config.toml
encoder_depths = [3, 3, 8, 3]
text_encoder_layers = 8
text_encoder_norm = "layernorm"
epochs = 5.3
Rows from block 8 of the image encoder, named by matrix and row number. Rows with one number belong to one channel. Each number is 500 + 25 x the weight over its row's rms, rounded and kept within 0 to 999. All counts start at 0. Numbers have three digits each. After the name is the row's rms in percent of the matrix's.
# p10: first pointwise conv (encoder.blocks.8.p1.0.weight, 256x256x1x1), inputs 172-255
# p20: second pointwise conv (encoder.blocks.8.p2.0.weight, 256x256x1x1, transposed), outputs 172-255
p10.134 097:488511527499472477508524543483510546504524467506539523475551476513508470499528475519525486530497504467530485481475578498502516516538539502500491507488527531484458530510537504529521495505505435526503524525533530475471508456530510521440463476458533502510
p20.134 095:544452512551503526482513448542512524536472468510463494537503535488483537481474521457503499519499518500507539504481487494485527492471504477482489512502513458491467493489456489461490502454502494438476501490495502498530516520542485500521500499564483505481
p10.135 100:464462478479504468490497523499572492536479474499501479494489432526477516509473521481514490488529474514500501540515526531473494525479482473473481519543491484501479520480482476493531565524512479468508538501512524481508488484568466533476473477521523480520
p20.135 104:503481497485475464505506527506457502467489533501463461576475530512497512468523489530483522507511509535490509485488504492577549454470478468521515495475466500551515505499509486495490531512510514476480469502481543478513518481491478542470511489469505516521
p10.136 098:528540490512533543487521521475455491513493525511544504511524508453507463486522454534484548466535465533523472505512500494496477487550488491504529486464522483494481498527472506513486479488476506530506497526524511548510510515507454499492493511518440484484
p20.136 094:502522527488507509553513488549491464493493492465536457514545487489506485535524522503525484489478510471469493525507515507521480502500521508501495507485517492513493440479505502467498487518527497482474533529479431531524468536523535522501507483462482473503
p10.137 099:527510490519486510530518502494470498497499572461517498496500525524505485476496512440523517507481469531482513473477464503499484495480518496499475513468480481449498487507503494513554451507491483446487525493523483530533480510522475539481497490491454485470
p20.137 096:495502529455540479478491478547477495512506503519477489555525520481483505491451477452476505504525529548500496525480512525488518524474506483501505477524510504456512494485538481474507498456490485551512513497527506493497495500502537542494497495505521472522
p10.138 099:542520489506466512516508486508459469540521541472494471530472462516484500499473488485483480493482548465459497503489480481518493502460497460483498494477487507490510509460522509464485489542471462485486518517521476506523521505513464482477500514545546518509
p20.138 101:476462518505484497494490524489496489506496483528516492490459505471552554488467491465510552513491541497536495459501543509485482475490554509493526537510536489477513509510563485514509533511523520442526494504478492508526538524493476494513516522480498475547
p10.139 103:559481522543510494504436467464497506549523505464522539476457503490456502478528454480499528534507535519488479480513531500519505552472493499528485507448494448478506496539490510495469497463532494507522478522503505473474513457450521496468529501476495536522
p20.139 092:496510510506506497521483479502483481490522508471495489480539503504521499508499466503462506498501476466498502477525455502477437554532503480505496488511522504508465498465510494480495483521488522527488550515496493547518494459512512465483513479501508527455
p10.140 095:499480512494489518452504510572495491533503501499480484486520473496464453519472456504497471471499476488465507513436505524523538545558524516507480486470558456450508539476482532488456476477471545531484514522514534478498503480480520497498468503490498497519
p20.140 095:534520530542500491525493503502548526464547487482498490502483515470480520478513494445489490469489494490507504515508482520497499534549505509528518491503502545482496513510464506490488506539510539479561468528463482481551469454495461466541454449471508500551
p10.141 103:476473489485507466494480523518466486561490533551548456494514508460519460512525502508511500493504512484484491495495483503481429473480510507511495534494482469494544520521488485528488483488504497463505543461550491464486534498509537536516508484472502458536
p20.141 104:510497499457492494503482486499506565483495465491521515489452518470504491520539478511480545507495525464531490499484509544512555470470494474521511482492501551500497490513482487495511516470538484494530521492496467502459474459472512522447487516528480481476
p10.142 095:519515491491469449495530499530498497492542505516482530522487511523462466468500506490562487520560489525501510500533508500525493482483521521490527490477484508464513481472491465485537509515507474482531515533505512504536543532501528499480482492528502486488
p20.142 098:494495495520460507537527498499507514467518484499488509496494530487452501479500545508470492522506544516499473509472486484549448518489546499524513483511487546476526476511475470472499519488504544543503510489503519495493553516466496534482525504530480528487
p10.143 108:507451565503489560521457541484503457459506478508499451483518505492484518489508466488538511479511474508513440553482522506512521438506559512519481487484540524446500461514480429498462501436480489491525475507493534495527492493523499513522479482504520503485
p20.143 097:536501491459510506476484472524489485510475489504498512507518526517501479506495475484477517483491516512457492512534453479519513488495501489507445529524469475517503486493539478500489539494486471502506529480498510544448497515513486474481529486488526490470
p10.144 099:477477533502480506485470462488494480508525484485503508572487474461518477503509524491511537472496504512467488486501510514488471497493500491527475473488510481509521474529488510478511499505555529487518530463476461466463494505508495507507477508519486573504
p20.144 103:517507486473514468502457501467546499509512514487466485506510507519463516549439526516536505544504491503529515533511483498494483490466486516517499511501476516472454503528534468536534488494481507503538487511485542535503496496516466532504508479498491544539
p10.145 109:526470454481526495506489470551494525508512486532513484518522514502517502499508441488510511519509558497493527537509492507482477511460480492503500507500460459487465507464541483524521472508485528511493492521552525557498497518500505507495521485471507509510
p20.145 107:527476509461477491485513492456477510452479461515562503518473510458460547574498480530479516528494490462486559490512520503484542472480489476480511480525515525462533471497525514484474529461536452541521503484513510479533526495518494501467515519493517531495
p10.146 093:470495514520490480502486477471493458497475498516496473491493517417487492471493528487464487531514508499509530504495485510520434467491534484562473485497519499498475467528495498495505491504515458521593524477491509458497479473542520518501507477542514508501
p20.146 097:511497506507503502475571451486453485500505488466545509514487522485461518481467492504521479507496486477489541520526534529466465504473493463510481512523513520502475535543497499496495453491475477471477461490459489494489491501530484493488553515516532526509
p10.147 097:534538475505499506504477491513513502473485490478509510478461508466504453469510471504511512553479506511503441449498492486498482538517520506488474539478509471498511509473484474521484492499488519552528523518483492511479469444543505546518468486473480454470
p20.147 102:500530494507526493509510457470489515495488479500513499512505520492436504522487514450528496487502505498519484505540482451482514538491469533472483485483498480477489535527526518446521492532460494479514499508479544521492485473521509491527469470477495532518
p10.148 095:517455531469524480502545459490484503476508495538499490496526517471525493507497521536436485488477502528504443499481451519497489535523489526534508508481562516522463496489522507454480548498463487532514508489487505549448487479521482522528468495466522489476
p20.148 100:503575490476507489512486524478514479520477517499467504468465496443518467513499471509494528521507538486479461536537482513482506504476463470496492499500526447526535502536497498521520520510550504495489504579556537535474471515518453481516471523481480456456
p10.149 105:488491536552511498453496498545546499463541492497457491475484523492496500502573471523512496531480491493544488534509470466485443542509483502544473463502472526533513473506498539514476510502475498523486508514565483505487478480475543467483518507532486478555
p20.149 097:475475493483528500495510479528506479478484482555454545479485481488537490511533507494484466434523451505477493566524507529490490533480504509428493527470529511490497510492560510502525505469456516507461487489482460523529563497494487503539470506504501511513
p10.150 101:468488480510467532504497459543482500509551514518479485452506461544554506507505509499488503502517510458458481516532478514513509512504486485499519513474476500502496504475505481499467477495498508499534523466498538502550513469482490477500514480477474538496
p20.150 095:542494528527478503488467516498463441468519518476550516513498485521499472541472467473505509515466496479481505516511495512513489467544469538485474515509515497496502544507516544550521492500504500495536550532488491505480474504512449511493521512489451459503
p10.151 098:461482476517511481510472454507483455474492502484496518530452508499466482538494545501546510518521483481454520474553463501501473475531484499506474521493465493500512501502482462429466498496497495487494490485501493483494475491433447518504479520541527515488
p20.151 107:504482471526509459480486508493519470484508495485500451519467515514547521491498464510531496504488499476538532511494455501513527519488487515478471462483508509490522483498496502510560516494522492489518487494494505519469465507518521510501468495478512502492
p10.152 097:461498482509480497492505481528506513496492515490517497499488518512478455480511464485497512428495528509508464494469474570472495502498500508480493499484511499495494533479476504467499477537481510513471457527459531491481512497486478502527516550480529523487
p20.152 107:466508438534527467498439492495529487514483517487524461501485492487515509476503493474535510474552493535485477488526514509504508526537514509456516475532487511465516495499510502499518543550500477501516494468527506481471523512567491507490534529519564543470
p10.153 102:488490573470495525542489548517512477524509482470488506502501460543485521474486519426525491485501518493490505523550489485502493499491530499512510497499458547453478504533519468463516531517498508499482518518493461533497469537501475511449549469474507536488
p20.153 102:500510533485496483492487509514520516517497555504502496483514544476480443488500467508515498489519465465507536508489493522483512521497505483517466524510521551463462529541500547470474475522476513504475481504472544489506515450524481501489509562523460496476
p10.154 100:507476472552505471517508485466472530476522531476455536464502513519497504528445540540489535511503463507494467508497563497522487489470518491516488522473481491537486471507517519462484477534562471509490494456497468520524543494518486537490505493525509515508
p20.154 099:527463499506527506503468532535460511499504493467553494505519494501534481480494573504440475475517512511496518490496509485532485480486493489509545488516469527509519493508467461522488495469493494494466536500544510526517487521499496510518508504483504510474
p10.155 100:537463513532518514495513482529502495490467538488492489496459459495554519496539470485470481492509532490460504508468481486501519448503494497562505494463492449499490499527508508488464493497496496483477469452487508456511458504522496463464504521481518437521
p20.155 110:527537518467494488490509460499503509513491483460442502494507495472494514491504474501473457526544501497515507476456513507488511531504499523476461487514545535477485527506517533493539525507480562497460493522533517504480528513498491470531505476518533508520
p10.156 104:492455537526501488488507543499497526458517496490517502460476500503544485530488495527504485456548497474543521539486500469535508506468480483534491520519511506499452483483485533509498470524517528512599503480550514485520539506535477514497485530455513544489
p20.156 097:488487491491490565530527487474520470490501505530500535524459514534487511472508522507502499493514524527481532490472505519561467476493540529440537478461448527442476536492503491514468485533468461531549498488549491467501498438473509523495498444475490502516
p10.157 102:512507508516477506459492515524487459505454530520503506521507525538518470465485454479538475537525469505513492533527540531498514560524488465481528476505476483463522492492475460519502516480516483479542526503498490459525510477453525524547514495507502488488
p20.157 092:533511510479524504494499464521520489482531496537474562472526464530537475552489469486533510520463518468519499494518527460505529512503490527522509449514557511513514512458472463452505530500509519521531484480524519499509493460537459540496531470491519513519
p10.158 100:492434526501526505492496511488489500517503486506496463485505480490569442482475534487515523483496451524534463520521492471494472476524506547463530489503476525472485488488521487513478511514518498475490488489465509508458492484504532554528479491560510510486
p20.158 106:462487485474465442510479462483507495478489488521499497480455533500469522540508488503481475517487458503556524536516499512516510517508515514515509479476456498448492501508527497511479520507494523542495536508517498491521469476519482503529506489485509503484
p10.159 101:471494491464513483521543476514519503469524504491462466467499513498516515506527476457438498489467534475505496516506540528477465539503496487496508520516507475462476506494467532500523555509460487497508520475461509511497482485529524538544486501508492551479
p20.159 099:442499500503541469491494500469511453494462511483483528514548523443464518498508503484506495534493482478462572508534493488495506483503491506451505537527477522473549468482505509466506492488505513485481489484504539519490463505532500465497477509466504465538
p10.160 102:524480553467527485494453552472493503522509497524540468508489491522489484527464514499499468485517481490493497522476509471485524482508499511546518493491462478515522526490450467510521514509471517466518503470537494507505477531522453479475476513545523539541
p20.160 090:495514476499480531537535454468472521520529490512492497506486524488490504445501502490488493504500422518496505494494495526527521515463473500495481511483503485522536504429495516507482463513509489524497531500457492465480534488467495468491506555533532542465
p10.161 095:532442481491498510510490474505513492477489482520518488527494472541494499502479532494508490531432455492503532458544456470499510530477468496529487523477491475480531498517475464439546497488543483515489463504500505486542506552491536493487477495506504485467
p20.161 098:565494492523507498512460448502459516492471499552496521458469495480525530534515479492497523483497524528497476483549467484476489505475461504502478499517498491470441519544476552538510491497518481476501548547480449532450481496482489496515466486502510517506
p10.162 101:489543553492466539507498502482480448504526527520455480499477494498488499503504458511511460536519521546453509523532489476497466491518485525468502481470481523513491466481500472560532490520508525531478540549558529499524543477474521487547484493518521530452
p20.162 088:497517494525519496499513523513538512529466520547475447494538512520513461499516486517489466498491515520549480518489443447497518517501447524518510488530491505486483490497487503482529552446533465505568517505501505480466494536471520497500509518529491520498
p10.163 102:482554511474533519492501486463480496525520489502490492492533491527498528479478474499460484489534544484528509458493514476488511482479495497519503544507487533519485477521485571497505483513502468505510519491525528502489497510497491538509508500486489517509
p20.163 098:478537518499509453497490495474517503546505523458500502529463454487506505497484502515489539500543499460496527507518482495516453519487465468495500529516506469466508536518502533526521510475528506562505517556511495510477486546504522498477500502480547518503
p10.164 102:490501477512495484522507498474501502503496509513502474495499458426449473530452472506523522504507529490488508507527496482478481494467509527491481469545518564476503514471487467508509555527508511487519510457481483517481492498545507481479534537534503486513
p20.164 098:503480490543502476464505496504470500493497505492502464476521494471452510541507515552490504475555463453512473440452514519463507463541432494485526476476516483469520477505521543494490510450510501500508533464519528519493477512461470512480473504501541485502
p10.165 096:515509481467508527510490491487501515498545472515468559526461510510506487511491484469500502500514532531541485514533482513512524510462463490479474511539484531490546494511489535497527498523516480510516442530478493514505455488496463472498488489491517541519
p20.165 099:497504519492496531519472477508487533451509496525530487484500482511482530505476498519507514554457492502496519480466511516484494512514454456494446508522506519500523516506469503539509501500518511508464540505488464422481442489469515513523517543538493500464
p10.166 105:536501451537488511489488474497514494473496505516529538497478483469454475451502489492440477495475541486491494505494487481506460497456489472522496475464489511435501456465486489553501477490517535523511494501536452506505495522480541499499475513473481465548
p20.166 094:530465503484498471487468487481493505489476473502513424526516473522543492514524464500488534491507478528508533521504491489502485498484483499441497506519509520518486518509456495496515451494494516513513520515493510475474491533496495532519501503518496445459
p10.167 094:490495507463546516513478514444484502502494485526520521522470495519550526490453477502520517553535485489507513505494550473513537504528494496487542469505467452539478502501497498480514475503501499492505500497512490531466457517499514535479469505496526482551
p20.167 093:508519540517508523481466415502488523489507517463518533498448481488469480503489553461498516510518539453511476471493519515506508454499521514523473499525509497487501536500509532484509508489484531497530463498526523491503497530522545518511514541452471494484
p10.168 102:493491494533501519484509496502529473523421564491522538459457541544534544501495501532509469523493531520512514474526485452494494466480519472503472533504503486469493519483508528528507477459487523512477516515494512514477461504496477527526511471497511457526
p20.168 099:485503501477505516480538499505488474520498504514487522502461527477550530538494479450530468503478496474537449519480504505526541462476516529496513509532513518506507520473540521502481469531553529531498538496488534505498485504469513477506497490506484511461
p10.169 090:501498461495503491460517470514526501541479465495544504470467497481515501490507511483474483560504570487492466519480498510511494507469496484516464471485469503514446493486534506489538534537485450494490477517545502472464474487472476531505512506494500470494
p20.169 101:513525497506465495541485510536483482520497510498490507515493523500458540501493485498438477446532464529506487502515539518507510455485516503488505509531516492488532449465516510566478480529507451502528502480535500485542561479510482480498536468560474518474
p10.170 101:484497438508540440529519491544458503506505504457518491492509582497542492471458531507505521514455543490466485526490482474557500505493512497523515506491475486485518472535500510515498498493471461480481504464466494468552450513481505496511500483484487467516
p20.170 100:498508493507513522522524486501528478496519528515494516487489514492534474487515491494500506520492516526505511494509489451492508504469478511473483493482454487457527481478473477460535492479504481503547491501467495506463532535459489498505499522544447505518
p10.171 098:561484503522462499484491489477425504480455508471514483538514489504539459482527473494451545468477474479488507533497466525492525477501524469489473500463478503507494475487509472479512485513489507496462487523488460513491520532475553474515495511512521539500
p20.171 098:518496490530492494510534587549489517569456499491512532543485470470540483488517486469491484497549485485517494508472474494504540508493511526497518486472475502497455489527516521467498458496507487472510487524510511535484455455466488479501512496453562510505
p10.172 105:505508567528474482514495503560410446524501478517502512512472491515486520540465499498477523511510461481531467534528509502513513479529523510573498495478489501471510504532506499514464521483478506478551509508532527471522487483526528498495533486500486499509
p20.172 096:561516499535531492501506523475529499512471496517508474513498524516537528532494540498523509497460506521493522551485491511516505503513506462453492495479523464492504512566477483518526518503508475511497474466511520462476533464493510486502534482530488510502
p10.173 105:500570535461499524518527536510518530476517480503505509504493488489482522519517499547445485503523452535500482501521486473457486435513517492497521521544517520493478491502494524493479540494513520498471512504518536536514552505525525456482481457486498491508
p20.173 091:498483473535507489463475483489489470443480537506511488519528473491518473528539525500476462503494502487530533456546473534474485536479500488545501494488461545473450540534476500553487475531528492509501496512522565537512509524506487555513526473489492494516
p10.174 098:517553491471487510444512513478484511504480476454540470505487520470508515515494490504483476494480514520506503498483495513501490474509485531494526467519509503537476527534503528450436498470467449516523517483514478547496511474503480505498534474504522522486
p20.174 106:532492510497481473482515488473482518520482465494521513484533506528480454467529514484473500476515541519501472458492524524508492449502495483524548518502508509540501499519505463486468518453516491525502512492490479516498472497518542523469478460535478522486
p10.175 104:512518496527497550474490499490507469464485512481494460436506518506478496492499516502526491504493498537523566466496475525507495503473517485448460513493485525495501529528524485467511482458473508499515488479521527519537518496536518497522519530507513509480
p20.175 097:515466473445497503513480488525500512452494529504472491538489519526486503450498470521492514461504525462502539490504484520491518502497526487570506458535473478504514479492522479499485492556502514523533482531488528500485496495552498519488507475496497500502
p10.176 104:494486551532513456533485487517516520514500487507498502519477536472514511444458494519506512506512535553522486518499484462512474486582517490474488492512540463521492517511488480511480526476518540482465471513498532493551504472530554468513492511468502533534
p20.176 096:515469512513507484493502492540461492522508489475541478538518498510496546469502522532509561501499463504503536495527488474504468519519547481490502504512512499535496505513484487491495504481459501503512491531535514528516476437531495535519525534513504484467
p10.177 098:526464515506492518508518471502493456454509543491502528500473490507503496460448505464497496526493497452505556459493561507522467538488540465491494542481509455536460530499503531509504499521515445512493467448459460506472492513473469533485516494515551496528
p20.177 098:492494516470493495483510491519551472528446491494502530506477487506525503526510479522487478505540505540477483489487512502452487478497482532468500478488523512489507494498516549472497475509506461495449466513486507481490471491494493522560511532473516465533
p10.178 104:487527547485464489488521533508487550512471519520489502539499503488520539505574533516500507464527476497517533488490542518496438505511560505510504474465502499462492507561494491523512492511516492486487515546487530471529526463485502471500510475527467473526
p20.178 093:507510514476510529506495499455485500478468496514500499467497504432513512495504476471509558536499523510499495469488498511498531517492495500479497492482476514489508492500507504540482476530476462495503529465508511536501526444490523502457476529491467512480
p10.179 094:510528511508510548447456504485521483507484514527497480495488467484474487478491499472532497491520504526459504501475521481494496536497505450481462494480518482489479509505512490475492523487476557539482463486533503493470504479474459510468473510556493556499
p20.179 105:477521535477475511483501494476514479507553514543516466519453487479509485499518486486542507500522518523502558484505489514484487496531459491475480495494502500522471494494556507463490514498475565484515509572548502498509541516513522460489485499506495480534
p10.180 103:488470487519521533519484550537517491526500501489521522501495503474477510529496493497465507515545504494541465502476492483484496489459532526506469475489528520518521509550513485563532469574505501526484497502502492483466505468455498471533468490502531484513
p20.180 096:514493505484506483518473473495510508478539434548531509461490467496560493506487485547477497438484496482507497512475481457523520526535510473513527469491491481487503511525510459540509473559478513517486477515532529519500505476469490490537492479539528501524
p10.181 094:455481490517529472523473530506508493484569494484526535508471482512478515450488504492514464471492506526496482489534492533510465485525511463522499486468494475487489508465485469495518456513509467486484491512502468541490500507516495484502514488488468479509
p20.181 097:525522526482525502510511549498474455464449473527515493520496530472528476512467490526487506511524474499475504483506518529473535520519481482495516489479521505478517504475530501486462504568484498501499511491525457442500488496507487512475553527514430501488
p10.182 091:530528506532518514499467504476504505540515533498496538512474501553482478474501503452537494519492487502514496485487516502526529511493488461482462516497514478518544475510449491524487503513511522508562496543464473505485517474478502496476475527489539534530
p20.182 104:507495507437547489483545485498553520508517536517515513516492513440479516529483500485532512512490471539530458526478497528475501488485524494508505500495438496514507464538483508519533491517473518516529448512530524490501518463535548495519513486522483529517
p10.183 094:504480481508489515507526486504462505576495419499562507468468479477511477495492495510509492504518473484534485508478507470468484490506457520503520548477496451497500540487488474489477486528487450479503478443454536499502500482486483515479489525483482472470
p20.183 095:500534491508507505479515533495516531461530484525485510489476486530514505513484501487490518470494462524469496494510471516487498483507466507473446544483506440519496511516501466504502499500489479510486500501540517500461474520509514512518488520486488493531
p10.184 100:508507531504518511517480488515525497518478479435500502543529518513511560518481519530566533447502528476488539511515485498516512528493491482534476494481466504498526506508530518519521500497556498490486499497488467491501490527512490441520515485548463501508
p20.184 099:505515547531549491496502504517481520513500496484468496492467495504483478520457533503503498499489529509506474524559509462493480500483467508490493484499486496509535495542541438487494521498483506481491494543546445460515539494510506517485499527504473469487
p10.185 101:493495468502525489470519484479536516509502547504469506476494509544532557510504511477470487540521488471484503514493523456484499518467475507539542510482493517467480487503494509516478482494542506504510530484516508530521540523463460485496469508530535519500
p20.185 095:496482563534448494496457539495454478510506502514525519496503453505497496517491511498513506460469502525475506563554511511568471440482540495536512485493509514542529514557510490471449478464526517475524546487503487492521490504508504509510500507475503494509
p10.186 103:480457496497540543479497495492511519502494511526501502550545494446510509506504528510492513520519474507477506469553535504454502471531484474482485504515527493522512540535534516520511513499499527492531489470500495533471490494538548491495475502520480501538
p20.186 094:511463501518512531472529484489500496520487482543496496517480513493502469507523502535474539529522471486505523548532522519489483574520494531505529504507480527483544497487519505543481466507547503504452498494456496464496526511536550526508462521511524506479
p10.187 099:490512508492514517486512514501483553545489482475476505493535502479480541524568491484463488493511528511481476541506495546497477484513492535514463500535512511475488501489492515498477482490522487502495497451489485480525495496507485504495510526493504534511
p20.187 095:502515462501516542523526422523483492533477554516503538504497525515483535536499481461481510491528468503518465526492466528509515461484520525486510503463456529505499530463463505467527526482469492502511485501518494483497525490486493516542514458539533534445
p10.188 101:547473493469495488521487495485516486494455490531498484462488476539502516500476513509547455529478510452476507517515541464522517508480524501472510550516503510465493456535491482470515477511480514470485473503490511501483469462478494526497492523497465474501
p20.188 097:503473501439475507505506511499475443493477501523519486495534495471527514471493513542516526470558463519482520540471484485526480497498515481516483471486500527540483491479463489486457534514470483543520541472478461507535457524489469530482488502514472495515
p10.189 099:502464510513523509490502480497453495470490475527477507508511488497524489468487509504522533465518493502486503479487459499504464537481482558493461540507489490505486508488522473468505516489499512539511475494499484478509509488485516493506502522458460516508
p20.189 108:485493507478535558519480525495549479478485520471532550500469506499486514509484516511490496461535534541502471484497490528526465490498539510511546473514576503466448506493485510479504504520497519548472492456502545497504531505473532524495468517510523503537
p10.190 102:508507479481496444498487518499505487500553520510553539487512498485490462533525480455526459537479471506467494506487532483468501503500448494512472543517540490536504518493518497510477507519520465481488529462507526499492501486437489472489530506499475482526
p20.190 093:517492519513523499465505516498501482510489528522503502476455469467494494507518485508538500502540505530466476477498547451461488511497535540477546510508534493494509470448541498512481525510527514498557530508482534529534534524482477473514488507488462510477
p10.191 101:472489523492466491533518539564509499479535485505514519530503497533476503468535523512475485475495465546448505467494499516458495465533513499510510489529477511442489549470492533490529513503483504512524473481516506462458523497536496512489484494506479473502
p20.191 100:516483556482489494523475504517528514508515513490534509478517543473481506509516466508493518504503474530515501484526494471513497536476463514474479528511490517539503506534523473495511502498551499504527461469504485523542475474478493510476500522517488523491
p10.192 102:498489524485488499505515498473484517527492516492475530527515540472549489506508497517474531491505471487478548518510475514477483505522489510552509532522495496514582497503489451518507483537541518482519547500477499492480522481514521491536457468492550474528
p20.192 104:515493536487568542521447515483503523538500507499505500512524544524500531485541505498506473486493484526478523477514474435519498473513526507515530458493518467532525509466475541481482512536510523549495484478538476513511497470472477445481462572520552509476
p10.193 098:451473481515514510472505524497535493522488521477508578505470503499507514464480518492501551499493495473463506509483501507512497512492497477511514522472504488540463482483531528498486545510486495495516501513480515520475517528483531445485504461506477518505
p20.193 088:526472528528513502481512533524504503509455513474474528480519469522470508524463515508483499475447488509457457475536463507494465527555491537507469486480491493520495473500480471474494528504460464461483462516505440517470517515471533485537480542509536525523
p10.194 103:487442518506475492441485492503522499516504518493540472474487498501480494494504502476478522484495515534538481474516491492468534543525458454531445463497498502514507520500495476451483480502491490523533497485461474475495495473498523512523494495496491476477
p20.194 105:531498490528464472518576535484441499448502511489526490546507525474477506507526484506470489509540504523482492450464492492483503456528554512521473547504516492520564508498504528540470529485495533470536507472490520532483499480475526520491507465456548461496
p10.195 099:553539523548493497499469469480480516501470556532534479495481492479509508508521488450459491502495475490481501487469507470483467513509495495469506506494520528471463513508488486501488499504489549472500514489500501492479503486473522510512465524476526516536
p20.195 104:553499464520516544509504472521484476485518510531535477473508435501544508488517513503463508494519491499502520510471474510495502544478493515463499495525484511464513536500456518529485479521530492476541486494508501476456508480524461492477513495475501470514
p10.196 099:507528479548515467527508448478491518521522498511489551505480536509485461490546463541537519471519513505487507492509492510530507507498497491528517505545484501504504506537513471530485472498577466496496455466494533515550462449494516511459491465523499520523
p20.196 095:472488488493489519487499487496491546508474531499469506526496500525489501491526488511489462504479495471524519467467468497489519464523509494537492510461496520537507497493476514491544487520534504576549496537459488526514464501487461492496536544512464510452
p10.197 100:485534491480495495503509472488517486490501482451527510520525496508467469470457540532474492477505504469516501487514504486468482523458454487503495536473482495497511493514508497524455432515483527494466489460468532547499510496510500498503492517538507523521
p20.197 097:471477473514494537481483468571484568537531478523523478497526474513525470492497510532479516527515464524502485502501477501523456480482460433468497485453528556534478507462517510515486541532473526500515463441494520490485455475495567515528513465483489470490
p10.198 100:542460501478498488545494509504509506496452460505527499496536477488468520514496467498539538545457473499506521494482476512498476457483473503492518478486493578459493475520516503514485533551479482515484482494495534489483513499447442484519554492525490511473
p20.198 093:517536483467501484499523495480491515475496480475494522463498504532492481453536496504518462521524501501555613478455501483525477518465492484477486523554493524514459480497509511496499507489461503478489498512480489511534516508442447509487557470515504462543
p10.199 098:518511509467508476505483507513498470473558481522521534512498521491445543488497482490486538498523514516521560522515430494455490505485499531547488494467460459520500475491538507521531499528520512458487544525505463450512498507518517518534502521523490473485
p20.199 100:469506473489523513486513501532506513499477496468514529538518482467501500469489502502533499507523488445516473465529499529499505478478506511501443482490513518506550529469484495497498468518520514539499524521500520510546483538474516480598486488497509482515
p10.200 102:508472461486483517491479524482490500478512523487476508535464483530510495483465470464501493550525497530506530463484464506492529475482492492495490510469485446508559529540530456533466456510544484509486548452484504460498518566483520527507462517483486483467
p20.200 099:499491514521511475484488491529518521527485497506466522502490506468533531504478465459540556469517490481524501523509494502500489495495483529505490504472534502523472499472481491456545486480541489495479517522497511536451512466489497486541470532500493478467
p10.201 098:526521505585527504499517486437510501526505489505540540514515499534523536542464493507472482498502509490517502504452469509493523521518493451466529505517524507496475541517504524506520487456519488479508519464506512494504484507500515502493512573492500475484
p20.201 099:571493524536494538528495504491500489491477470524541480471509524487478480537511493488524554546513458505504499488512510483503497439505518533494467484505505513484511521509470485497465456466484482490503512487503519491532524459476508488515505437497493492453
p10.202 101:486483492475541483538504492531492493521510513461469471473553525506482496482476482471477497464482515489527452518509509502552510491493461518507489476492515478485504535476504486507516495477450488516440482541479511499507509488485500488434541506509497481486
p20.202 101:474475466502509479439543527491524464530509492503521533467466531497492506487515514515482501450522492481491503459512501498479563505484471468490568499507487479511505498510540514446486451501524501468472489512462518494448506522517495507459499486496529556489
p10.203 101:475511530532489476510496538501500502536472433492556504515483499492478441498447463513488503486518478450521480505497501480482501499544531458483521459501529522475533485503532545517511509508526500481492511489497506480518490505494484474495506524525552497482
p20.203 103:427486472517491498483508499472503507535481541475454518522493462515558475518497512535519483483468531503453502462526471488448492503471524459527503477492506512498483522501472476492498511470554510451501495516488493472516505503479466477471478485493489464488
p10.204 098:481562457479526450497485462473522457481508524484489491522521520563475497532507542515527491612559514537461532511502489493479527497513533473468501464459481507476507498473470522499495486541470528536516500501504480459537536498487497501511479501547488478509
p20.204 120:491523512522498509545539498506462534477519520497550524482537477545484503469531509482459516490514529487480499511502497497506463478508525495518548493488510555493502470488491485495505490526457534467463476477482519501494510490472482487478541554514521481481
p10.205 098:488489500498493493499505521476480501516502559510512459502520536512533529494479504479493512518480527468529481485497524527497495502499530522522526473486464558480483500511473510502511511491509518520528474507488506492550515551495504497504580497528487531460
p20.205 088:549449532501532499550504477494550502489502502494484483529499516510500527494502491505469520494503561528533487482578543507482498538495523548509497461451505555548555481519522460499483515505487506473559500489495489493496512474493448501481487504525519491473
p10.206 094:484486499550512523496498504513507516496474480516485457459491487494506481504485543507509554510531527524497508477500488486441533495503492523489562520547481508519524487528477471478498455507488496475496501506471518471504490475472473511509487463497485470489
p20.206 098:501506482467475503490489489504525500484515477507488502479527503519538525520505444513471517500513488476508507516515490566493532495512481511479502517505510506513501479489521518500435512511529491480505505486534499505507481486473510496482536510514537526477
p10.207 099:505497516495531475534452508490482504512473573508484509488467526520479499490512520464467528495505514477464464476479467516546537509497498509477509471484516509486491473531471473523456533530515484489498472529509507508526499471501507538504480544485494511473
p20.207 103:494523577468495491525530476478485498472458484494493489522493517551531569462509463482516478488486527503538482517450488501496516456509485457495495547538505511440486486482488483528556514471507509479528475489495481458565507500518501490487451462520512467476
p10.208 099:472493520503495473504512587548548484497464467503500520468482499566480514534501526470502483484521510482509478520494484481487446500497521482480472490513516486481486474510505505528537488535465533513486529502461538480482481485502482517485501477482480481512
p20.208 097:483505496559461524540506511491532468497514497502469476511461484455500507478531463500513525550508524480526468548448502465490505484482548461489530511496499486489506478495538523502523496489503521481489503493513534471502525476507484477503437513482501506516
p10.209 099:512487504472506517478496510525521481517485455575553497477522487499494489459490480505517517518510490530497500516499490472472504482503548494510473508491536507550480504509539503480507489498496488469502496542470470511516495484484513539469531560521503469482
p20.209 103:467506522501507500480511521479512488547481473499560486467503498552470513521534490498455473486527479496509512530482473491478513472518490517501553498480499522529489497501521481464498490504458474515515467497505488485539504520468518515490518527496508503513
p10.210 096:485460476498490543490499507488490499530488490490474515518447490515495503486499518479505507553502567499504495471459525531513510471488509468480492532511457508493489483474483481457443480563506497508514435506508480553513474502509505483469492511519481476490
p20.210 104:508478510514511494488505507494525493477478472480478494487518473522519529512473530470453452481475526511467486512512433500519492519469505478479527467466488505525452447530480533504548468496522529516452500494499501510496483506447468520483462479506481532500